From a checkpoint of a small image VAE: 48-pixel images, trained on abstract colour fields from 500 small random pattern networks.
Rows from block 11 of the encoder, named by matrix and row number. Each number is 200 + 20 x the weight over its row's rms, rounded and kept within 0 to 999. All counts start at 0. After the name is the row's rms in percent of the matrix's.
# convs0: reduce pointwise conv (encoder.blocks.11.convs.0.weight, 176x176x1x1), inputs 0-87
convs0.28,098,199,149,219,215,234,206,246,197,217,191,189,207,216,183,215,186,213,191,207,220,222,196,201,205,229,190,178,214,205,166,199,172,187,207,213,184,191,208,198,155,179,191,224,177,205,239,212,197,240,210,204,176,220,205,223,225,181,214,184,207,181,179,182,177,196,214,177,148,177,188,184,196,187,198,210,164,183,208,163,183,235,221,201,219,202,204,188,227
convs0.29,085,184,200,244,187,186,227,223,205,211,217,252,194,203,219,187,223,219,183,191,211,190,183,226,209,224,208,173,175,198,182,179,215,247,229,186,207,176,217,187,186,205,191,192,242,222,213,206,186,181,195,152,202,176,215,237,227,224,201,226,212,188,172,184,223,223,177,198,213,191,204,194,201,167,189,229,193,234,217,191,237,183,199,207,200,250,189,171,191
convs0.30,090,242,180,214,215,185,212,214,163,150,171,216,221,199,200,181,204,153,230,206,205,218,182,161,192,200,241,238,203,194,230,189,215,210,199,218,217,236,212,190,190,202,155,211,173,185,197,217,217,209,200,192,193,231,189,197,203,177,190,212,205,211,236,193,193,204,191,233,195,204,215,205,217,231,222,213,191,203,183,189,184,161,227,213,206,204,174,190,203
convs0.31,110,215,202,190,203,195,232,214,203,248,213,156,184,186,205,200,203,190,201,188,214,173,187,224,229,213,180,198,170,123,206,187,210,222,213,189,197,170,244,223,241,211,176,207,226,200,200,199,200,210,184,179,212,182,255,208,217,191,202,204,203,202,197,191,214,193,207,168,188,241,205,207,179,195,171,210,211,204,183,198,207,205,212,220,154,210,196,184,168
convs0.32,093,202,209,183,183,220,198,220,191,171,204,190,181,191,187,193,214,200,186,246,180,172,179,169,198,205,178,198,200,195,221,212,173,166,204,179,183,231,215,192,198,163,197,196,224,184,197,174,190,179,214,174,213,213,181,166,200,209,218,212,187,188,203,223,227,170,196,196,221,184,210,211,195,212,199,218,176,215,203,230,204,212,227,209,179,196,235,221,157
convs0.33,099,205,168,196,203,213,222,198,171,202,196,186,126,202,202,189,212,223,170,209,199,191,225,215,226,208,183,201,206,202,212,181,184,240,198,215,172,190,172,219,198,196,227,218,203,188,211,172,168,200,198,221,197,211,197,206,220,191,231,180,213,190,167,191,212,206,211,181,194,193,165,189,210,217,163,175,180,164,224,208,194,210,212,197,192,154,175,215,217
convs0.34,108,205,246,232,214,246,177,199,231,210,206,212,239,209,176,195,186,207,217,184,205,210,201,222,222,197,200,194,194,255,191,210,177,177,195,183,214,183,190,197,216,237,220,191,200,223,198,198,218,210,220,202,206,190,198,184,219,210,187,201,198,228,218,180,190,236,213,176,211,225,212,195,203,190,170,198,207,234,180,186,224,166,244,179,181,218,216,203,181
convs0.35,101,193,190,193,215,195,221,198,206,200,174,180,204,227,184,210,208,213,186,199,219,229,187,222,189,185,213,232,205,192,198,185,211,187,198,232,199,176,171,207,201,193,196,222,196,189,235,209,186,215,182,173,204,216,174,223,183,181,197,177,215,204,201,204,171,222,208,181,187,210,195,170,195,215,217,206,203,215,201,180,189,153,292,190,234,193,209,235,222
convs0.36,113,206,218,190,177,200,209,190,226,164,234,199,219,211,181,202,199,204,202,207,190,188,224,202,199,198,187,189,195,223,205,196,202,171,192,169,184,196,203,215,226,199,239,197,195,200,174,217,177,180,218,205,188,162,218,182,205,197,217,188,218,205,193,196,215,218,220,194,211,163,213,190,207,194,180,181,201,191,222,169,197,207,168,206,173,204,225,198,203
convs0.37,090,204,162,176,202,189,227,188,161,194,193,211,166,194,191,184,219,216,184,239,180,221,177,195,235,173,171,199,232,198,204,178,208,188,201,177,225,208,208,215,174,201,187,222,181,199,202,201,184,194,186,174,229,228,182,196,170,189,175,208,202,205,225,237,193,249,205,216,211,211,192,204,194,209,191,223,200,214,176,195,204,188,200,198,199,191,203,190,235
convs0.38,094,197,187,189,194,229,219,205,191,229,201,185,172,197,206,190,221,197,201,254,229,176,211,184,196,207,195,195,152,175,203,202,183,220,202,190,220,206,204,188,172,187,228,195,214,213,173,172,235,204,240,201,227,196,161,202,251,217,189,229,207,207,215,208,215,198,195,142,179,213,202,207,200,191,210,198,227,202,221,200,208,188,232,197,226,193,171,254,249
convs0.39,111,220,195,216,210,181,214,208,200,215,197,234,178,206,190,219,212,216,201,248,162,193,169,221,191,158,185,181,233,216,204,177,220,189,218,201,220,201,199,190,188,210,217,213,218,207,180,231,194,206,186,207,146,214,251,200,220,189,179,204,171,192,201,199,216,178,228,215,190,222,172,205,231,208,190,234,163,213,237,195,223,219,213,227,210,193,232,158,205
convs0.40,098,235,189,213,199,165,216,176,158,224,204,193,217,195,213,212,210,146,250,160,196,200,183,221,164,182,233,225,193,176,218,189,230,192,196,212,215,189,211,185,229,226,202,199,222,189,186,169,224,167,203,191,211,197,180,187,165,202,192,218,204,206,232,211,202,206,221,182,235,214,223,210,205,219,253,210,181,217,234,204,212,131,191,169,207,223,199,221,218
convs0.41,067,220,156,186,192,239,217,208,211,214,203,184,195,188,276,190,212,207,184,192,226,189,209,201,179,207,191,191,214,198,204,177,163,216,215,209,192,206,209,199,196,191,201,191,175,196,197,211,196,192,192,201,181,199,214,205,197,206,206,201,197,183,229,220,207,198,195,223,222,202,186,215,202,200,225,186,183,58,207,188,200,200,190,229,204,196,179,196,216
convs0.42,090,215,193,211,193,237,153,211,198,164,197,196,214,202,197,205,206,207,194,189,188,184,240,209,206,211,203,213,205,203,191,242,154,203,201,205,200,196,169,200,196,206,191,245,205,187,210,183,165,171,237,207,197,186,210,189,213,164,201,202,189,206,170,206,223,198,159,191,216,176,177,204,203,223,178,159,218,154,261,168,224,199,187,191,215,149,185,204,223
convs0.43,095,226,197,226,208,204,176,206,233,198,186,203,218,203,195,179,204,209,208,220,172,198,181,162,191,193,197,182,212,223,201,221,199,210,203,188,205,249,198,176,190,164,200,211,163,229,210,210,210,246,214,174,190,212,215,205,223,189,189,247,197,199,163,163,207,204,172,204,153,214,177,199,202,199,212,213,236,204,215,162,241,207,211,193,236,196,199,191,223
convs0.44,105,172,215,196,185,170,217,204,184,216,207,194,205,210,205,210,185,207,178,210,181,221,206,163,198,205,236,205,199,179,200,191,222,235,202,214,170,236,185,169,198,190,213,215,167,178,198,211,151,153,178,171,196,218,183,221,187,177,228,197,189,163,245,227,176,224,216,230,236,212,195,188,202,210,220,196,174,229,214,150,135,217,198,209,185,187,190,199,204
convs0.45,096,204,210,211,198,200,181,194,237,198,202,207,230,196,209,224,167,201,188,194,176,209,226,204,194,173,176,178,164,245,213,231,195,195,208,231,185,197,213,218,205,174,218,166,185,208,198,192,206,231,201,233,188,200,216,212,231,236,216,178,230,191,160,194,192,201,215,185,160,187,208,201,191,174,193,177,222,170,228,192,211,215,168,207,189,184,213,197,182
convs0.46,100,199,225,248,205,189,229,205,197,197,197,198,204,222,177,198,194,220,179,237,190,158,236,190,230,198,192,205,175,208,194,168,222,195,207,185,168,210,169,211,206,205,201,187,176,197,164,216,172,192,221,221,206,179,211,218,193,219,233,173,176,188,151,204,236,210,194,212,203,180,247,184,224,197,173,171,207,227,221,187,181,208,197,216,182,188,211,198,183
convs0.47,102,188,200,226,211,203,171,183,184,219,181,204,247,243,206,217,194,223,184,190,239,229,193,249,184,208,166,211,209,191,178,218,201,230,187,177,236,162,217,228,220,207,210,195,208,188,190,190,247,197,198,160,180,208,184,222,194,209,171,203,188,205,203,204,174,174,227,202,192,201,207,166,208,206,227,218,190,248,210,198,170,197,211,171,219,177,185,201,159
convs0.48,087,190,203,204,218,201,227,186,231,213,196,200,189,167,212,211,182,185,214,185,196,209,197,162,189,201,207,182,201,200,225,168,217,160,184,206,190,246,219,190,177,176,194,205,203,203,212,242,200,208,166,216,188,205,213,195,214,195,208,184,205,206,239,220,181,195,170,191,197,195,218,226,202,215,212,203,149,194,156,186,142,225,230,216,223,197,216,187,218
convs0.49,098,230,218,195,199,176,197,210,191,184,203,249,220,202,177,177,241,230,183,196,198,189,185,202,177,244,216,175,214,206,214,195,233,221,187,186,228,210,216,191,195,201,185,198,175,239,199,242,200,188,194,183,177,190,158,198,191,204,175,214,183,233,232,214,230,226,180,228,208,202,179,206,222,161,229,215,205,219,219,203,212,202,207,180,220,197,170,222,218
convs0.50,106,186,208,210,215,184,189,211,199,195,164,173,211,198,216,241,187,214,192,169,220,221,217,211,219,204,208,187,194,193,182,214,231,198,182,222,181,200,177,225,208,225,185,191,218,210,176,190,186,240,213,204,212,205,188,218,207,216,214,215,203,222,209,216,174,202,188,163,156,203,186,201,210,188,197,184,205,233,212,192,183,173,186,194,177,193,199,223,170
convs0.51,120,209,199,201,184,198,222,222,204,198,220,192,205,225,174,208,177,176,236,191,203,216,217,195,228,191,207,200,184,221,218,175,197,169,193,180,162,197,213,174,223,202,202,199,210,214,197,230,231,193,204,209,200,149,208,187,220,190,237,200,207,187,201,198,174,217,172,221,205,183,203,177,191,220,169,176,198,189,172,186,217,205,159,214,202,212,225,199,199
convs0.52,109,208,193,186,228,196,204,192,168,207,163,205,181,190,201,186,221,191,210,211,186,194,193,186,213,200,183,198,201,193,182,205,215,196,207,194,242,224,216,200,175,185,216,193,158,212,176,164,169,217,190,159,207,221,198,205,191,206,163,209,181,215,217,212,210,214,203,162,186,228,233,215,206,182,198,205,198,203,215,185,198,182,208,191,204,223,197,192,206
convs0.53,096,204,226,183,210,213,176,151,191,230,191,228,185,195,196,180,159,200,192,225,209,213,213,199,207,182,201,172,188,188,180,219,204,228,216,187,162,210,190,201,178,167,197,203,201,228,191,195,216,207,188,223,197,221,180,194,228,199,233,173,188,199,200,196,191,215,215,214,200,200,182,191,185,187,215,182,199,186,203,181,191,206,197,221,197,250,187,189,199
convs0.54,102,203,225,181,210,187,215,184,215,180,173,238,207,186,160,216,201,179,214,217,191,194,206,189,247,191,199,202,184,203,213,198,221,187,184,162,201,206,212,202,203,243,204,212,204,199,204,200,194,205,201,209,217,243,173,206,213,195,204,204,192,197,164,193,209,211,203,231,202,200,193,217,193,195,161,197,211,258,219,194,216,218,197,191,146,236,213,199,158
convs0.55,108,199,183,213,232,165,208,192,231,203,198,186,220,191,196,228,198,208,190,180,155,224,201,178,195,183,211,173,139,184,204,206,224,227,207,251,193,222,206,186,239,197,221,202,202,210,194,158,196,196,199,166,189,189,182,207,211,196,210,199,226,213,211,202,161,201,149,200,184,192,208,210,205,171,225,200,233,206,227,200,195,199,185,195,209,164,179,204,204
convs0.56,111,218,216,214,202,224,206,213,224,191,203,163,192,194,193,233,213,205,191,191,213,208,201,242,218,219,149,186,213,206,190,200,180,181,202,217,199,161,216,204,190,158,207,193,247,204,204,188,186,227,237,197,209,191,216,211,240,217,203,191,194,199,174,189,190,204,200,171,166,196,199,203,201,171,163,201,206,157,210,200,220,250,170,222,161,195,219,222,200
convs0.57,090,184,244,206,158,208,237,219,224,216,246,214,207,176,193,188,219,188,207,176,187,223,233,174,180,206,226,187,172,187,216,170,202,203,196,190,217,228,185,186,180,192,230,190,189,221,195,178,165,198,206,255,183,210,256,193,203,207,186,226,213,239,213,168,183,201,193,198,208,189,203,225,189,165,188,181,182,235,231,173,238,186,215,189,191,195,199,165,177
convs0.58,092,217,209,199,207,197,209,238,206,203,189,152,187,186,174,238,198,183,207,182,207,229,206,208,211,252,193,167,212,211,216,199,205,208,196,215,203,194,215,195,176,154,199,212,165,217,203,228,176,226,223,174,184,185,214,229,238,191,194,170,192,183,217,193,168,199,194,200,164,196,188,212,206,164,177,196,201,212,211,158,197,246,195,219,177,222,193,218,190
convs0.59,078,186,193,198,196,181,164,188,195,217,218,212,133,205,166,155,195,234,180,207,196,208,211,175,189,229,184,220,178,213,193,235,215,196,188,191,198,218,197,201,230,225,189,220,209,184,206,189,198,201,188,211,197,197,197,182,211,183,218,180,204,221,147,185,204,232,178,209,189,217,207,198,185,200,219,191,192,186,223,179,243,222,192,185,211,166,203,197,171
convs0.60,092,197,175,190,217,179,203,212,179,186,179,247,208,197,219,164,223,240,167,229,186,212,160,202,191,178,178,178,211,203,230,180,218,237,206,178,212,202,204,215,189,211,209,184,176,230,213,199,210,176,174,184,188,194,182,155,187,213,191,209,188,194,205,207,188,208,202,237,224,186,202,210,203,231,214,240,220,229,180,177,188,190,222,185,226,202,160,179,195
convs0.61,085,196,205,191,193,168,223,223,163,173,198,200,212,154,192,184,198,220,190,191,192,207,192,257,172,198,198,239,197,188,204,175,225,214,201,222,217,151,205,205,166,185,191,158,182,191,204,210,189,181,190,195,213,200,172,192,190,253,179,183,208,199,213,215,201,183,220,212,230,213,205,255,211,210,226,205,187,239,228,218,209,202,147,202,208,184,173,232,200
convs0.62,097,186,164,210,211,203,187,174,165,193,182,240,212,223,199,218,191,229,185,191,201,180,177,195,218,177,203,212,187,189,183,200,203,251,243,199,186,209,195,198,181,208,199,186,215,185,209,206,220,205,181,199,202,211,156,204,172,202,213,220,196,211,225,213,223,181,200,240,197,200,203,181,204,228,207,218,204,228,203,227,178,175,223,194,208,181,151,190,227
convs0.63,090,217,165,185,206,219,199,201,205,209,199,180,161,198,200,174,198,183,211,196,201,166,210,194,193,176,198,195,205,196,194,191,189,207,233,227,174,206,189,191,233,249,191,186,240,219,184,193,199,199,172,212,190,205,210,177,205,209,230,202,208,166,189,218,238,214,227,204,207,206,203,205,209,179,207,202,171,66,211,197,191,198,222,224,186,193,199,208,210
convs0.64,120,214,197,212,214,191,178,180,189,191,163,208,204,226,219,179,211,226,175,207,209,197,215,181,202,214,189,178,225,197,259,215,220,237,198,203,225,239,174,211,202,197,235,198,210,196,187,177,188,202,203,176,214,195,193,194,229,210,177,209,186,173,197,201,213,215,197,211,204,208,198,184,206,227,191,182,241,218,230,179,242,174,202,215,216,203,173,214,158
convs0.65,106,220,227,212,239,190,257,199,228,225,164,161,198,224,214,193,198,208,203,173,197,177,195,211,216,207,176,224,231,242,197,153,197,188,194,160,198,202,198,238,204,199,194,173,220,180,200,205,209,185,229,164,197,223,211,205,171,242,193,200,172,214,176,194,223,185,205,176,222,188,176,186,175,194,187,201,181,184,198,205,218,165,252,197,188,202,204,213,190
convs0.66,102,219,182,227,200,179,216,183,208,182,202,222,206,173,215,188,184,166,230,186,192,223,199,171,219,208,207,200,229,213,142,195,229,178,191,178,190,226,182,195,207,215,208,170,191,205,211,167,171,198,221,188,196,194,182,211,178,231,207,201,189,194,227,219,192,198,199,238,213,188,289,233,196,204,202,200,195,200,189,177,191,153,228,222,181,221,209,189,190
convs0.67,103,190,197,194,209,202,158,213,222,197,180,223,215,184,218,198,182,217,190,188,197,238,204,161,178,190,222,175,213,221,214,233,202,218,192,206,191,239,231,193,189,193,230,152,182,220,221,227,221,205,170,199,179,196,196,179,197,240,209,180,209,191,228,194,159,188,215,254,195,169,178,225,205,193,232,200,222,239,198,179,197,202,223,199,203,199,195,187,192
convs0.68,102,203,192,188,203,194,181,188,224,193,210,234,202,224,172,197,219,210,197,211,216,185,226,195,232,201,173,213,194,178,218,221,213,172,190,147,202,202,203,196,193,198,170,182,207,219,206,215,218,211,216,247,210,191,198,204,180,223,201,188,195,194,157,175,225,184,193,204,183,178,207,180,191,180,160,175,230,261,213,232,212,213,176,174,210,284,217,196,220
convs0.69,092,229,168,222,208,192,210,192,214,207,211,197,188,187,180,229,197,190,233,177,210,206,189,212,170,200,188,167,173,199,213,193,201,193,208,197,191,181,170,165,207,199,186,208,196,205,227,204,177,192,192,203,171,236,254,229,235,190,220,159,188,199,191,185,185,200,177,186,198,212,216,222,199,216,200,203,162,181,193,220,234,194,160,178,189,238,207,184,216
convs0.70,092,224,206,195,180,209,187,195,202,216,211,235,193,203,198,180,209,196,221,194,185,192,165,209,216,186,198,206,246,201,211,186,198,207,222,221,208,188,202,141,163,205,214,214,207,206,192,199,210,210,229,228,200,234,181,174,196,195,183,227,196,225,258,207,215,161,213,199,212,207,192,206,190,212,218,231,195,188,173,232,223,192,221,205,210,226,199,166,257
convs0.71,085,227,214,193,209,177,202,218,182,195,183,198,212,191,164,188,207,210,193,225,199,197,188,222,184,183,218,206,214,206,189,191,219,218,174,263,196,177,208,203,181,218,181,211,182,200,213,222,190,205,219,184,194,196,185,214,216,181,206,241,192,181,183,232,202,205,205,226,190,209,188,213,207,199,213,199,234,199,218,192,215,184,200,206,206,169,166,225,216
convs0.72,102,202,167,188,188,179,164,219,223,164,206,223,195,199,207,243,205,221,186,224,181,204,186,192,205,240,184,202,211,187,199,233,221,210,207,196,217,225,246,202,203,194,210,187,162,202,213,211,193,219,195,208,197,171,155,226,204,215,184,197,189,191,154,185,201,191,196,199,183,218,191,205,219,222,202,210,215,177,237,211,245,220,180,210,193,195,193,229,188
convs0.73,113,244,193,208,176,219,201,214,223,210,207,221,189,166,185,194,252,188,217,220,186,172,199,179,183,212,211,200,230,202,182,200,201,215,197,198,154,234,219,188,188,215,159,194,164,222,231,251,189,192,235,219,198,197,168,195,210,227,250,205,224,229,204,198,242,207,169,216,217,200,148,250,209,204,226,187,198,211,215,222,219,201,191,209,201,198,190,224,220
convs0.74,079,163,248,185,205,178,195,200,179,203,206,194,185,219,199,181,204,193,214,215,216,214,198,217,228,174,216,191,203,198,192,203,221,205,216,194,199,176,175,218,214,214,200,203,222,212,223,197,168,177,186,195,219,215,157,208,146,194,197,207,201,167,229,194,186,216,191,190,237,232,197,193,197,221,227,204,230,244,166,228,190,179,184,175,199,256,191,215,192
convs0.75,092,210,214,185,175,215,146,205,166,210,227,218,217,224,194,163,188,212,189,186,214,182,240,192,202,195,161,241,197,185,183,250,174,209,185,211,199,208,189,195,235,231,197,229,226,185,201,170,177,197,231,217,213,173,171,189,167,176,211,241,200,216,183,179,225,192,189,177,210,207,188,182,204,219,204,167,195,174,204,211,231,178,192,199,181,191,178,215,178
convs0.76,098,221,202,175,187,242,199,196,171,163,191,195,211,179,185,195,216,196,196,224,195,210,190,238,250,212,195,188,228,205,204,201,164,211,177,167,238,165,196,267,205,194,165,208,214,202,206,199,212,192,190,183,214,203,193,212,167,192,158,198,236,203,220,178,206,190,200,176,212,191,202,213,178,187,178,212,204,198,215,212,201,176,214,170,203,189,181,178,224
convs0.77,122,223,174,216,228,193,204,215,221,193,189,208,203,200,189,189,188,205,219,215,215,232,217,190,175,197,200,154,211,221,186,185,204,187,190,190,223,223,180,180,179,197,184,203,187,238,219,195,190,183,218,177,195,205,204,203,215,201,188,172,189,215,196,200,179,167,192,237,209,164,201,217,201,192,223,183,234,225,228,207,224,168,203,180,188,180,207,208,238
convs0.78,113,213,198,173,207,195,160,195,220,215,193,185,227,206,201,171,177,176,205,187,204,159,229,170,215,195,170,192,178,188,201,247,211,208,181,200,186,229,210,215,196,224,226,203,210,219,220,194,208,224,190,200,195,209,227,205,204,208,217,193,188,181,192,224,248,191,222,185,180,230,208,189,191,196,168,169,188,178,191,202,196,195,195,222,197,222,186,208,231
convs0.79,094,200,204,230,219,194,234,214,162,193,166,195,175,221,190,194,207,172,218,206,215,196,178,218,201,229,203,197,226,213,217,170,208,213,201,198,208,182,177,207,198,216,203,240,184,197,192,219,169,194,224,170,203,209,163,217,170,167,183,217,216,185,223,211,206,209,196,137,216,228,171,179,210,212,220,221,182,242,179,187,189,217,189,189,213,229,172,212,192
convs0.80,109,217,178,212,208,199,198,181,211,175,187,193,174,231,193,186,192,198,202,216,201,198,184,180,194,206,188,141,219,181,237,198,224,229,203,207,232,219,188,197,182,202,217,186,186,243,195,195,222,197,196,211,206,218,178,192,198,217,162,163,197,175,238,156,208,186,196,213,206,155,198,171,224,171,203,217,181,203,202,235,192,201,207,200,214,196,181,222,184
convs0.81,071,196,194,177,175,222,199,202,221,216,221,177,183,201,238,203,200,185,208,171,199,169,214,184,195,210,220,204,200,176,204,196,178,217,202,219,215,218,189,193,236,175,210,200,206,194,197,171,223,207,217,217,202,192,205,206,199,199,192,207,202,208,249,215,232,196,185,199,198,239,229,199,185,198,195,199,192,82,185,231,209,197,182,206,201,194,180,210,224
convs0.82,099,215,197,222,210,191,200,217,164,188,177,200,203,218,190,192,232,195,205,201,174,197,201,197,194,196,228,230,212,211,208,193,203,226,178,180,216,206,162,203,221,205,181,222,166,184,192,208,161,194,188,185,198,197,188,181,181,165,179,224,204,209,208,210,214,188,186,203,206,221,186,193,209,271,210,193,204,224,207,196,202,134,227,179,233,198,185,213,203
convs0.83,096,191,221,220,196,186,234,214,267,230,213,203,190,180,213,214,203,220,188,163,212,191,207,212,207,211,203,203,160,230,186,182,210,224,183,188,195,177,219,174,208,188,202,206,237,218,202,218,243,203,204,159,210,170,202,194,232,196,188,221,205,229,211,222,206,207,199,175,196,189,227,211,202,221,217,193,194,210,239,208,193,190,211,205,214,194,208,195,208
convs0.84,095,168,200,205,182,234,201,207,200,185,230,213,229,206,236,229,213,206,209,194,199,214,228,247,195,189,206,214,196,170,179,212,176,175,210,246,229,159,188,194,235,201,221,207,235,199,199,214,206,215,191,248,204,190,218,208,229,203,186,215,193,222,178,165,196,243,190,173,177,223,171,194,185,200,188,190,190,201,210,192,200,199,174,179,225,200,231,202,212
convs0.85,083,208,246,156,204,198,210,190,230,222,197,187,230,218,227,188,200,199,184,185,215,188,194,211,219,176,207,197,188,203,205,188,195,158,209,194,219,185,186,190,217,194,217,199,213,186,171,199,225,184,203,181,206,189,221,193,177,192,169,192,205,203,287,275,209,205,196,209,232,186,222,189,189,205,189,210,175,149,162,223,184,185,205,210,198,222,215,188,184
convs0.86,091,192,183,202,205,215,234,174,223,200,203,210,207,205,224,226,212,190,216,206,235,217,186,218,254,181,208,207,233,221,195,187,191,178,216,236,215,202,202,199,185,200,192,232,222,188,218,185,226,204,206,236,255,242,212,238,207,189,195,208,188,191,193,170,195,196,206,208,212,186,186,201,190,224,154,216,205,211,190,238,222,205,238,207,190,189,216,177,181
convs0.87,093,193,211,193,181,176,222,230,168,185,226,227,220,176,192,214,234,206,195,202,183,201,188,220,225,219,223,226,251,210,201,172,227,200,219,200,216,191,170,183,183,198,182,197,195,218,190,221,174,195,216,226,224,220,175,215,131,208,180,220,224,188,200,172,210,213,205,202,230,235,180,218,205,249,190,224,179,216,194,214,207,214,187,197,209,197,196,207,184
convs0.88,095,198,243,225,208,213,177,216,181,196,180,213,219,235,211,206,182,206,195,184,220,201,172,202,194,217,201,200,203,203,200,234,191,222,185,204,216,194,192,228,191,186,185,197,214,205,193,244,173,210,194,188,168,183,187,187,204,192,188,232,248,200,219,222,206,181,200,200,196,213,224,163,201,192,216,226,235,246,192,193,219,221,173,224,196,223,199,195,194
convs0.89,128,182,219,189,202,170,247,213,183,177,188,184,157,196,162,219,199,188,196,162,191,163,193,187,188,197,173,201,190,185,201,148,214,191,172,214,229,215,204,192,219,207,182,217,214,172,203,235,212,204,208,216,178,188,164,220,182,180,171,190,207,184,222,217,218,171,165,183,186,188,212,212,206,222,217,201,163,195,205,204,169,195,173,192,178,160,186,228,214
convs0.90,105,200,212,208,219,207,225,218,202,201,193,208,188,220,188,218,180,216,192,176,220,242,152,203,188,224,200,171,206,224,206,177,197,211,188,196,225,211,192,215,174,183,210,157,184,224,239,238,205,184,202,213,147,209,201,174,219,246,176,201,205,185,217,189,158,205,234,169,203,196,191,195,214,216,211,252,189,201,228,193,197,225,191,182,163,211,192,201,173
convs0.91,097,212,162,221,188,224,183,224,207,188,201,192,171,166,206,179,202,197,205,196,201,215,196,249,196,209,191,204,215,204,184,212,174,243,195,232,200,156,205,224,195,214,195,209,185,194,220,197,229,221,221,198,190,194,210,180,198,198,203,199,192,201,183,190,192,203,201,173,173,213,167,235,202,221,202,199,218,173,236,181,228,177,182,197,229,153,156,193,212
convs0.92,100,174,187,174,196,180,205,237,225,182,201,202,153,193,190,190,201,229,177,211,172,221,237,202,203,175,207,199,213,213,192,185,215,211,213,194,165,195,187,207,203,216,208,192,192,191,173,213,220,236,212,208,197,209,206,195,234,208,228,193,196,209,231,197,178,195,220,228,180,217,195,217,195,183,195,175,205,201,184,247,190,178,186,222,203,204,203,207,179
convs0.93,115,169,197,166,189,206,194,203,195,205,232,164,202,178,180,190,193,207,189,218,186,204,238,214,225,212,176,197,190,209,186,208,183,174,222,213,183,170,152,218,226,219,219,181,212,171,194,185,168,157,204,193,201,214,199,220,190,211,210,207,210,150,210,124,190,208,202,203,246,225,202,222,160,208,196,174,184,208,193,172,209,215,226,193,204,202,214,204,193
convs0.94,096,193,185,210,239,195,214,231,206,192,194,181,238,185,208,257,202,231,187,176,151,198,203,221,190,260,191,214,211,193,212,173,214,212,203,169,190,182,192,233,208,196,204,188,202,170,198,167,198,210,193,275,189,189,203,193,192,219,207,207,193,220,220,191,202,201,202,185,194,185,212,201,203,192,215,198,212,209,219,205,172,160,195,202,187,243,209,201,214
convs0.95,111,218,203,203,171,174,199,177,191,199,225,200,202,216,219,218,186,194,190,236,183,201,192,171,193,210,211,240,189,196,170,216,239,182,173,203,207,228,228,194,202,200,205,213,201,190,226,171,223,179,194,253,235,188,179,210,178,190,197,211,219,200,222,184,198,198,225,184,239,232,205,181,176,202,237,205,185,193,168,214,230,197,189,233,191,194,216,199,223
convs0.96,087,234,211,204,197,206,215,202,219,230,209,181,206,152,181,178,188,182,235,209,200,201,188,197,182,196,207,201,199,234,210,190,210,180,201,169,204,210,189,220,213,220,161,194,214,213,189,217,231,223,225,217,168,237,217,172,198,198,210,187,221,223,233,195,193,164,212,211,187,240,177,240,222,184,222,209,233,206,172,199,185,196,209,183,180,188,217,181,231
convs0.97,090,194,231,186,205,209,205,218,205,219,222,184,228,198,198,220,186,195,206,204,208,170,207,177,204,207,219,177,184,206,196,202,198,179,209,187,208,217,230,184,181,200,218,219,223,215,150,214,209,217,219,188,188,217,239,238,252,178,188,230,189,197,211,206,218,179,205,197,191,217,208,205,198,166,189,212,193,203,170,218,149,243,221,230,197,216,238,176,197
convs0.98,108,205,197,211,202,177,220,187,210,187,185,209,200,194,190,210,210,194,220,173,180,212,177,206,212,196,218,177,196,197,230,176,227,246,255,191,210,191,193,180,228,178,193,195,178,222,205,192,207,198,183,197,174,196,250,190,210,213,186,196,186,276,205,222,192,188,201,234,214,227,192,199,218,213,171,218,217,197,209,217,159,207,201,189,237,211,165,159,195
convs0.99,107,178,204,187,203,170,201,219,203,148,202,208,190,209,206,230,187,219,171,181,167,176,187,224,175,171,210,216,169,186,203,207,221,189,210,188,212,170,215,192,176,167,219,197,218,169,213,155,188,199,209,185,238,215,201,205,231,196,190,227,187,178,195,219,206,164,209,184,188,216,216,190,173,216,230,210,167,184,191,179,175,195,172,215,229,197,204,191,183
convs0.100,104,146,197,189,162,224,170,237,206,217,221,227,223,192,200,203,167,188,226,202,202,204,226,170,179,180,187,220,203,146,218,231,182,234,212,213,206,214,228,203,198,203,212,231,210,199,192,204,218,195,212,234,209,245,209,194,226,177,186,204,206,204,213,221,200,197,221,180,215,210,181,195,184,177,202,191,184,210,213,211,196,229,191,151,205,207,169,186,190
convs0.101,094,210,188,232,221,196,194,217,190,198,203,193,227,209,189,189,173,189,200,180,187,184,201,183,210,212,197,197,221,250,192,195,204,174,205,188,224,227,203,172,200,205,237,212,185,194,222,201,210,202,205,209,195,179,179,233,202,187,175,180,195,190,181,192,213,193,191,175,194,192,201,207,213,220,221,202,222,195,204,208,218,220,172,205,166,272,217,195,205
convs0.102,120,199,198,206,197,226,183,214,254,184,211,183,194,195,189,224,181,229,163,196,207,197,226,177,210,215,167,164,200,204,187,219,176,216,213,220,178,226,183,193,187,172,201,216,192,214,209,220,165,203,212,203,188,179,219,204,248,192,219,182,191,187,170,201,200,212,171,222,194,180,183,202,211,164,170,173,213,164,220,164,198,265,175,235,189,173,194,207,188
convs0.103,088,193,203,170,217,197,171,235,149,139,163,219,189,200,206,183,226,200,184,211,187,197,220,231,212,219,211,224,208,206,202,227,195,174,184,213,194,168,164,183,186,203,183,216,213,182,238,200,215,196,213,189,216,196,190,165,214,180,209,214,199,174,159,196,197,189,184,197,202,207,192,224,188,220,185,165,215,165,226,197,227,202,146,222,217,211,203,208,222
convs0.104,097,204,169,203,187,217,209,228,215,247,233,169,184,193,218,188,214,228,193,192,210,220,178,183,190,186,210,204,187,213,216,196,194,178,173,173,216,224,204,206,200,179,234,192,150,217,184,189,192,209,212,165,183,198,215,207,180,214,199,186,224,216,217,175,190,186,199,194,197,200,227,208,176,163,218,224,211,242,227,191,217,200,252,164,207,215,228,208,182
convs0.105,104,204,217,198,224,178,146,189,216,175,166,190,189,221,203,192,203,185,205,186,199,216,192,189,209,224,214,189,244,171,190,259,232,196,187,207,192,219,201,187,240,210,255,223,194,212,228,191,212,192,211,184,186,180,223,166,196,173,206,171,194,242,184,195,184,197,206,209,215,199,246,187,210,211,185,199,234,194,199,219,217,208,179,283,175,179,200,200,207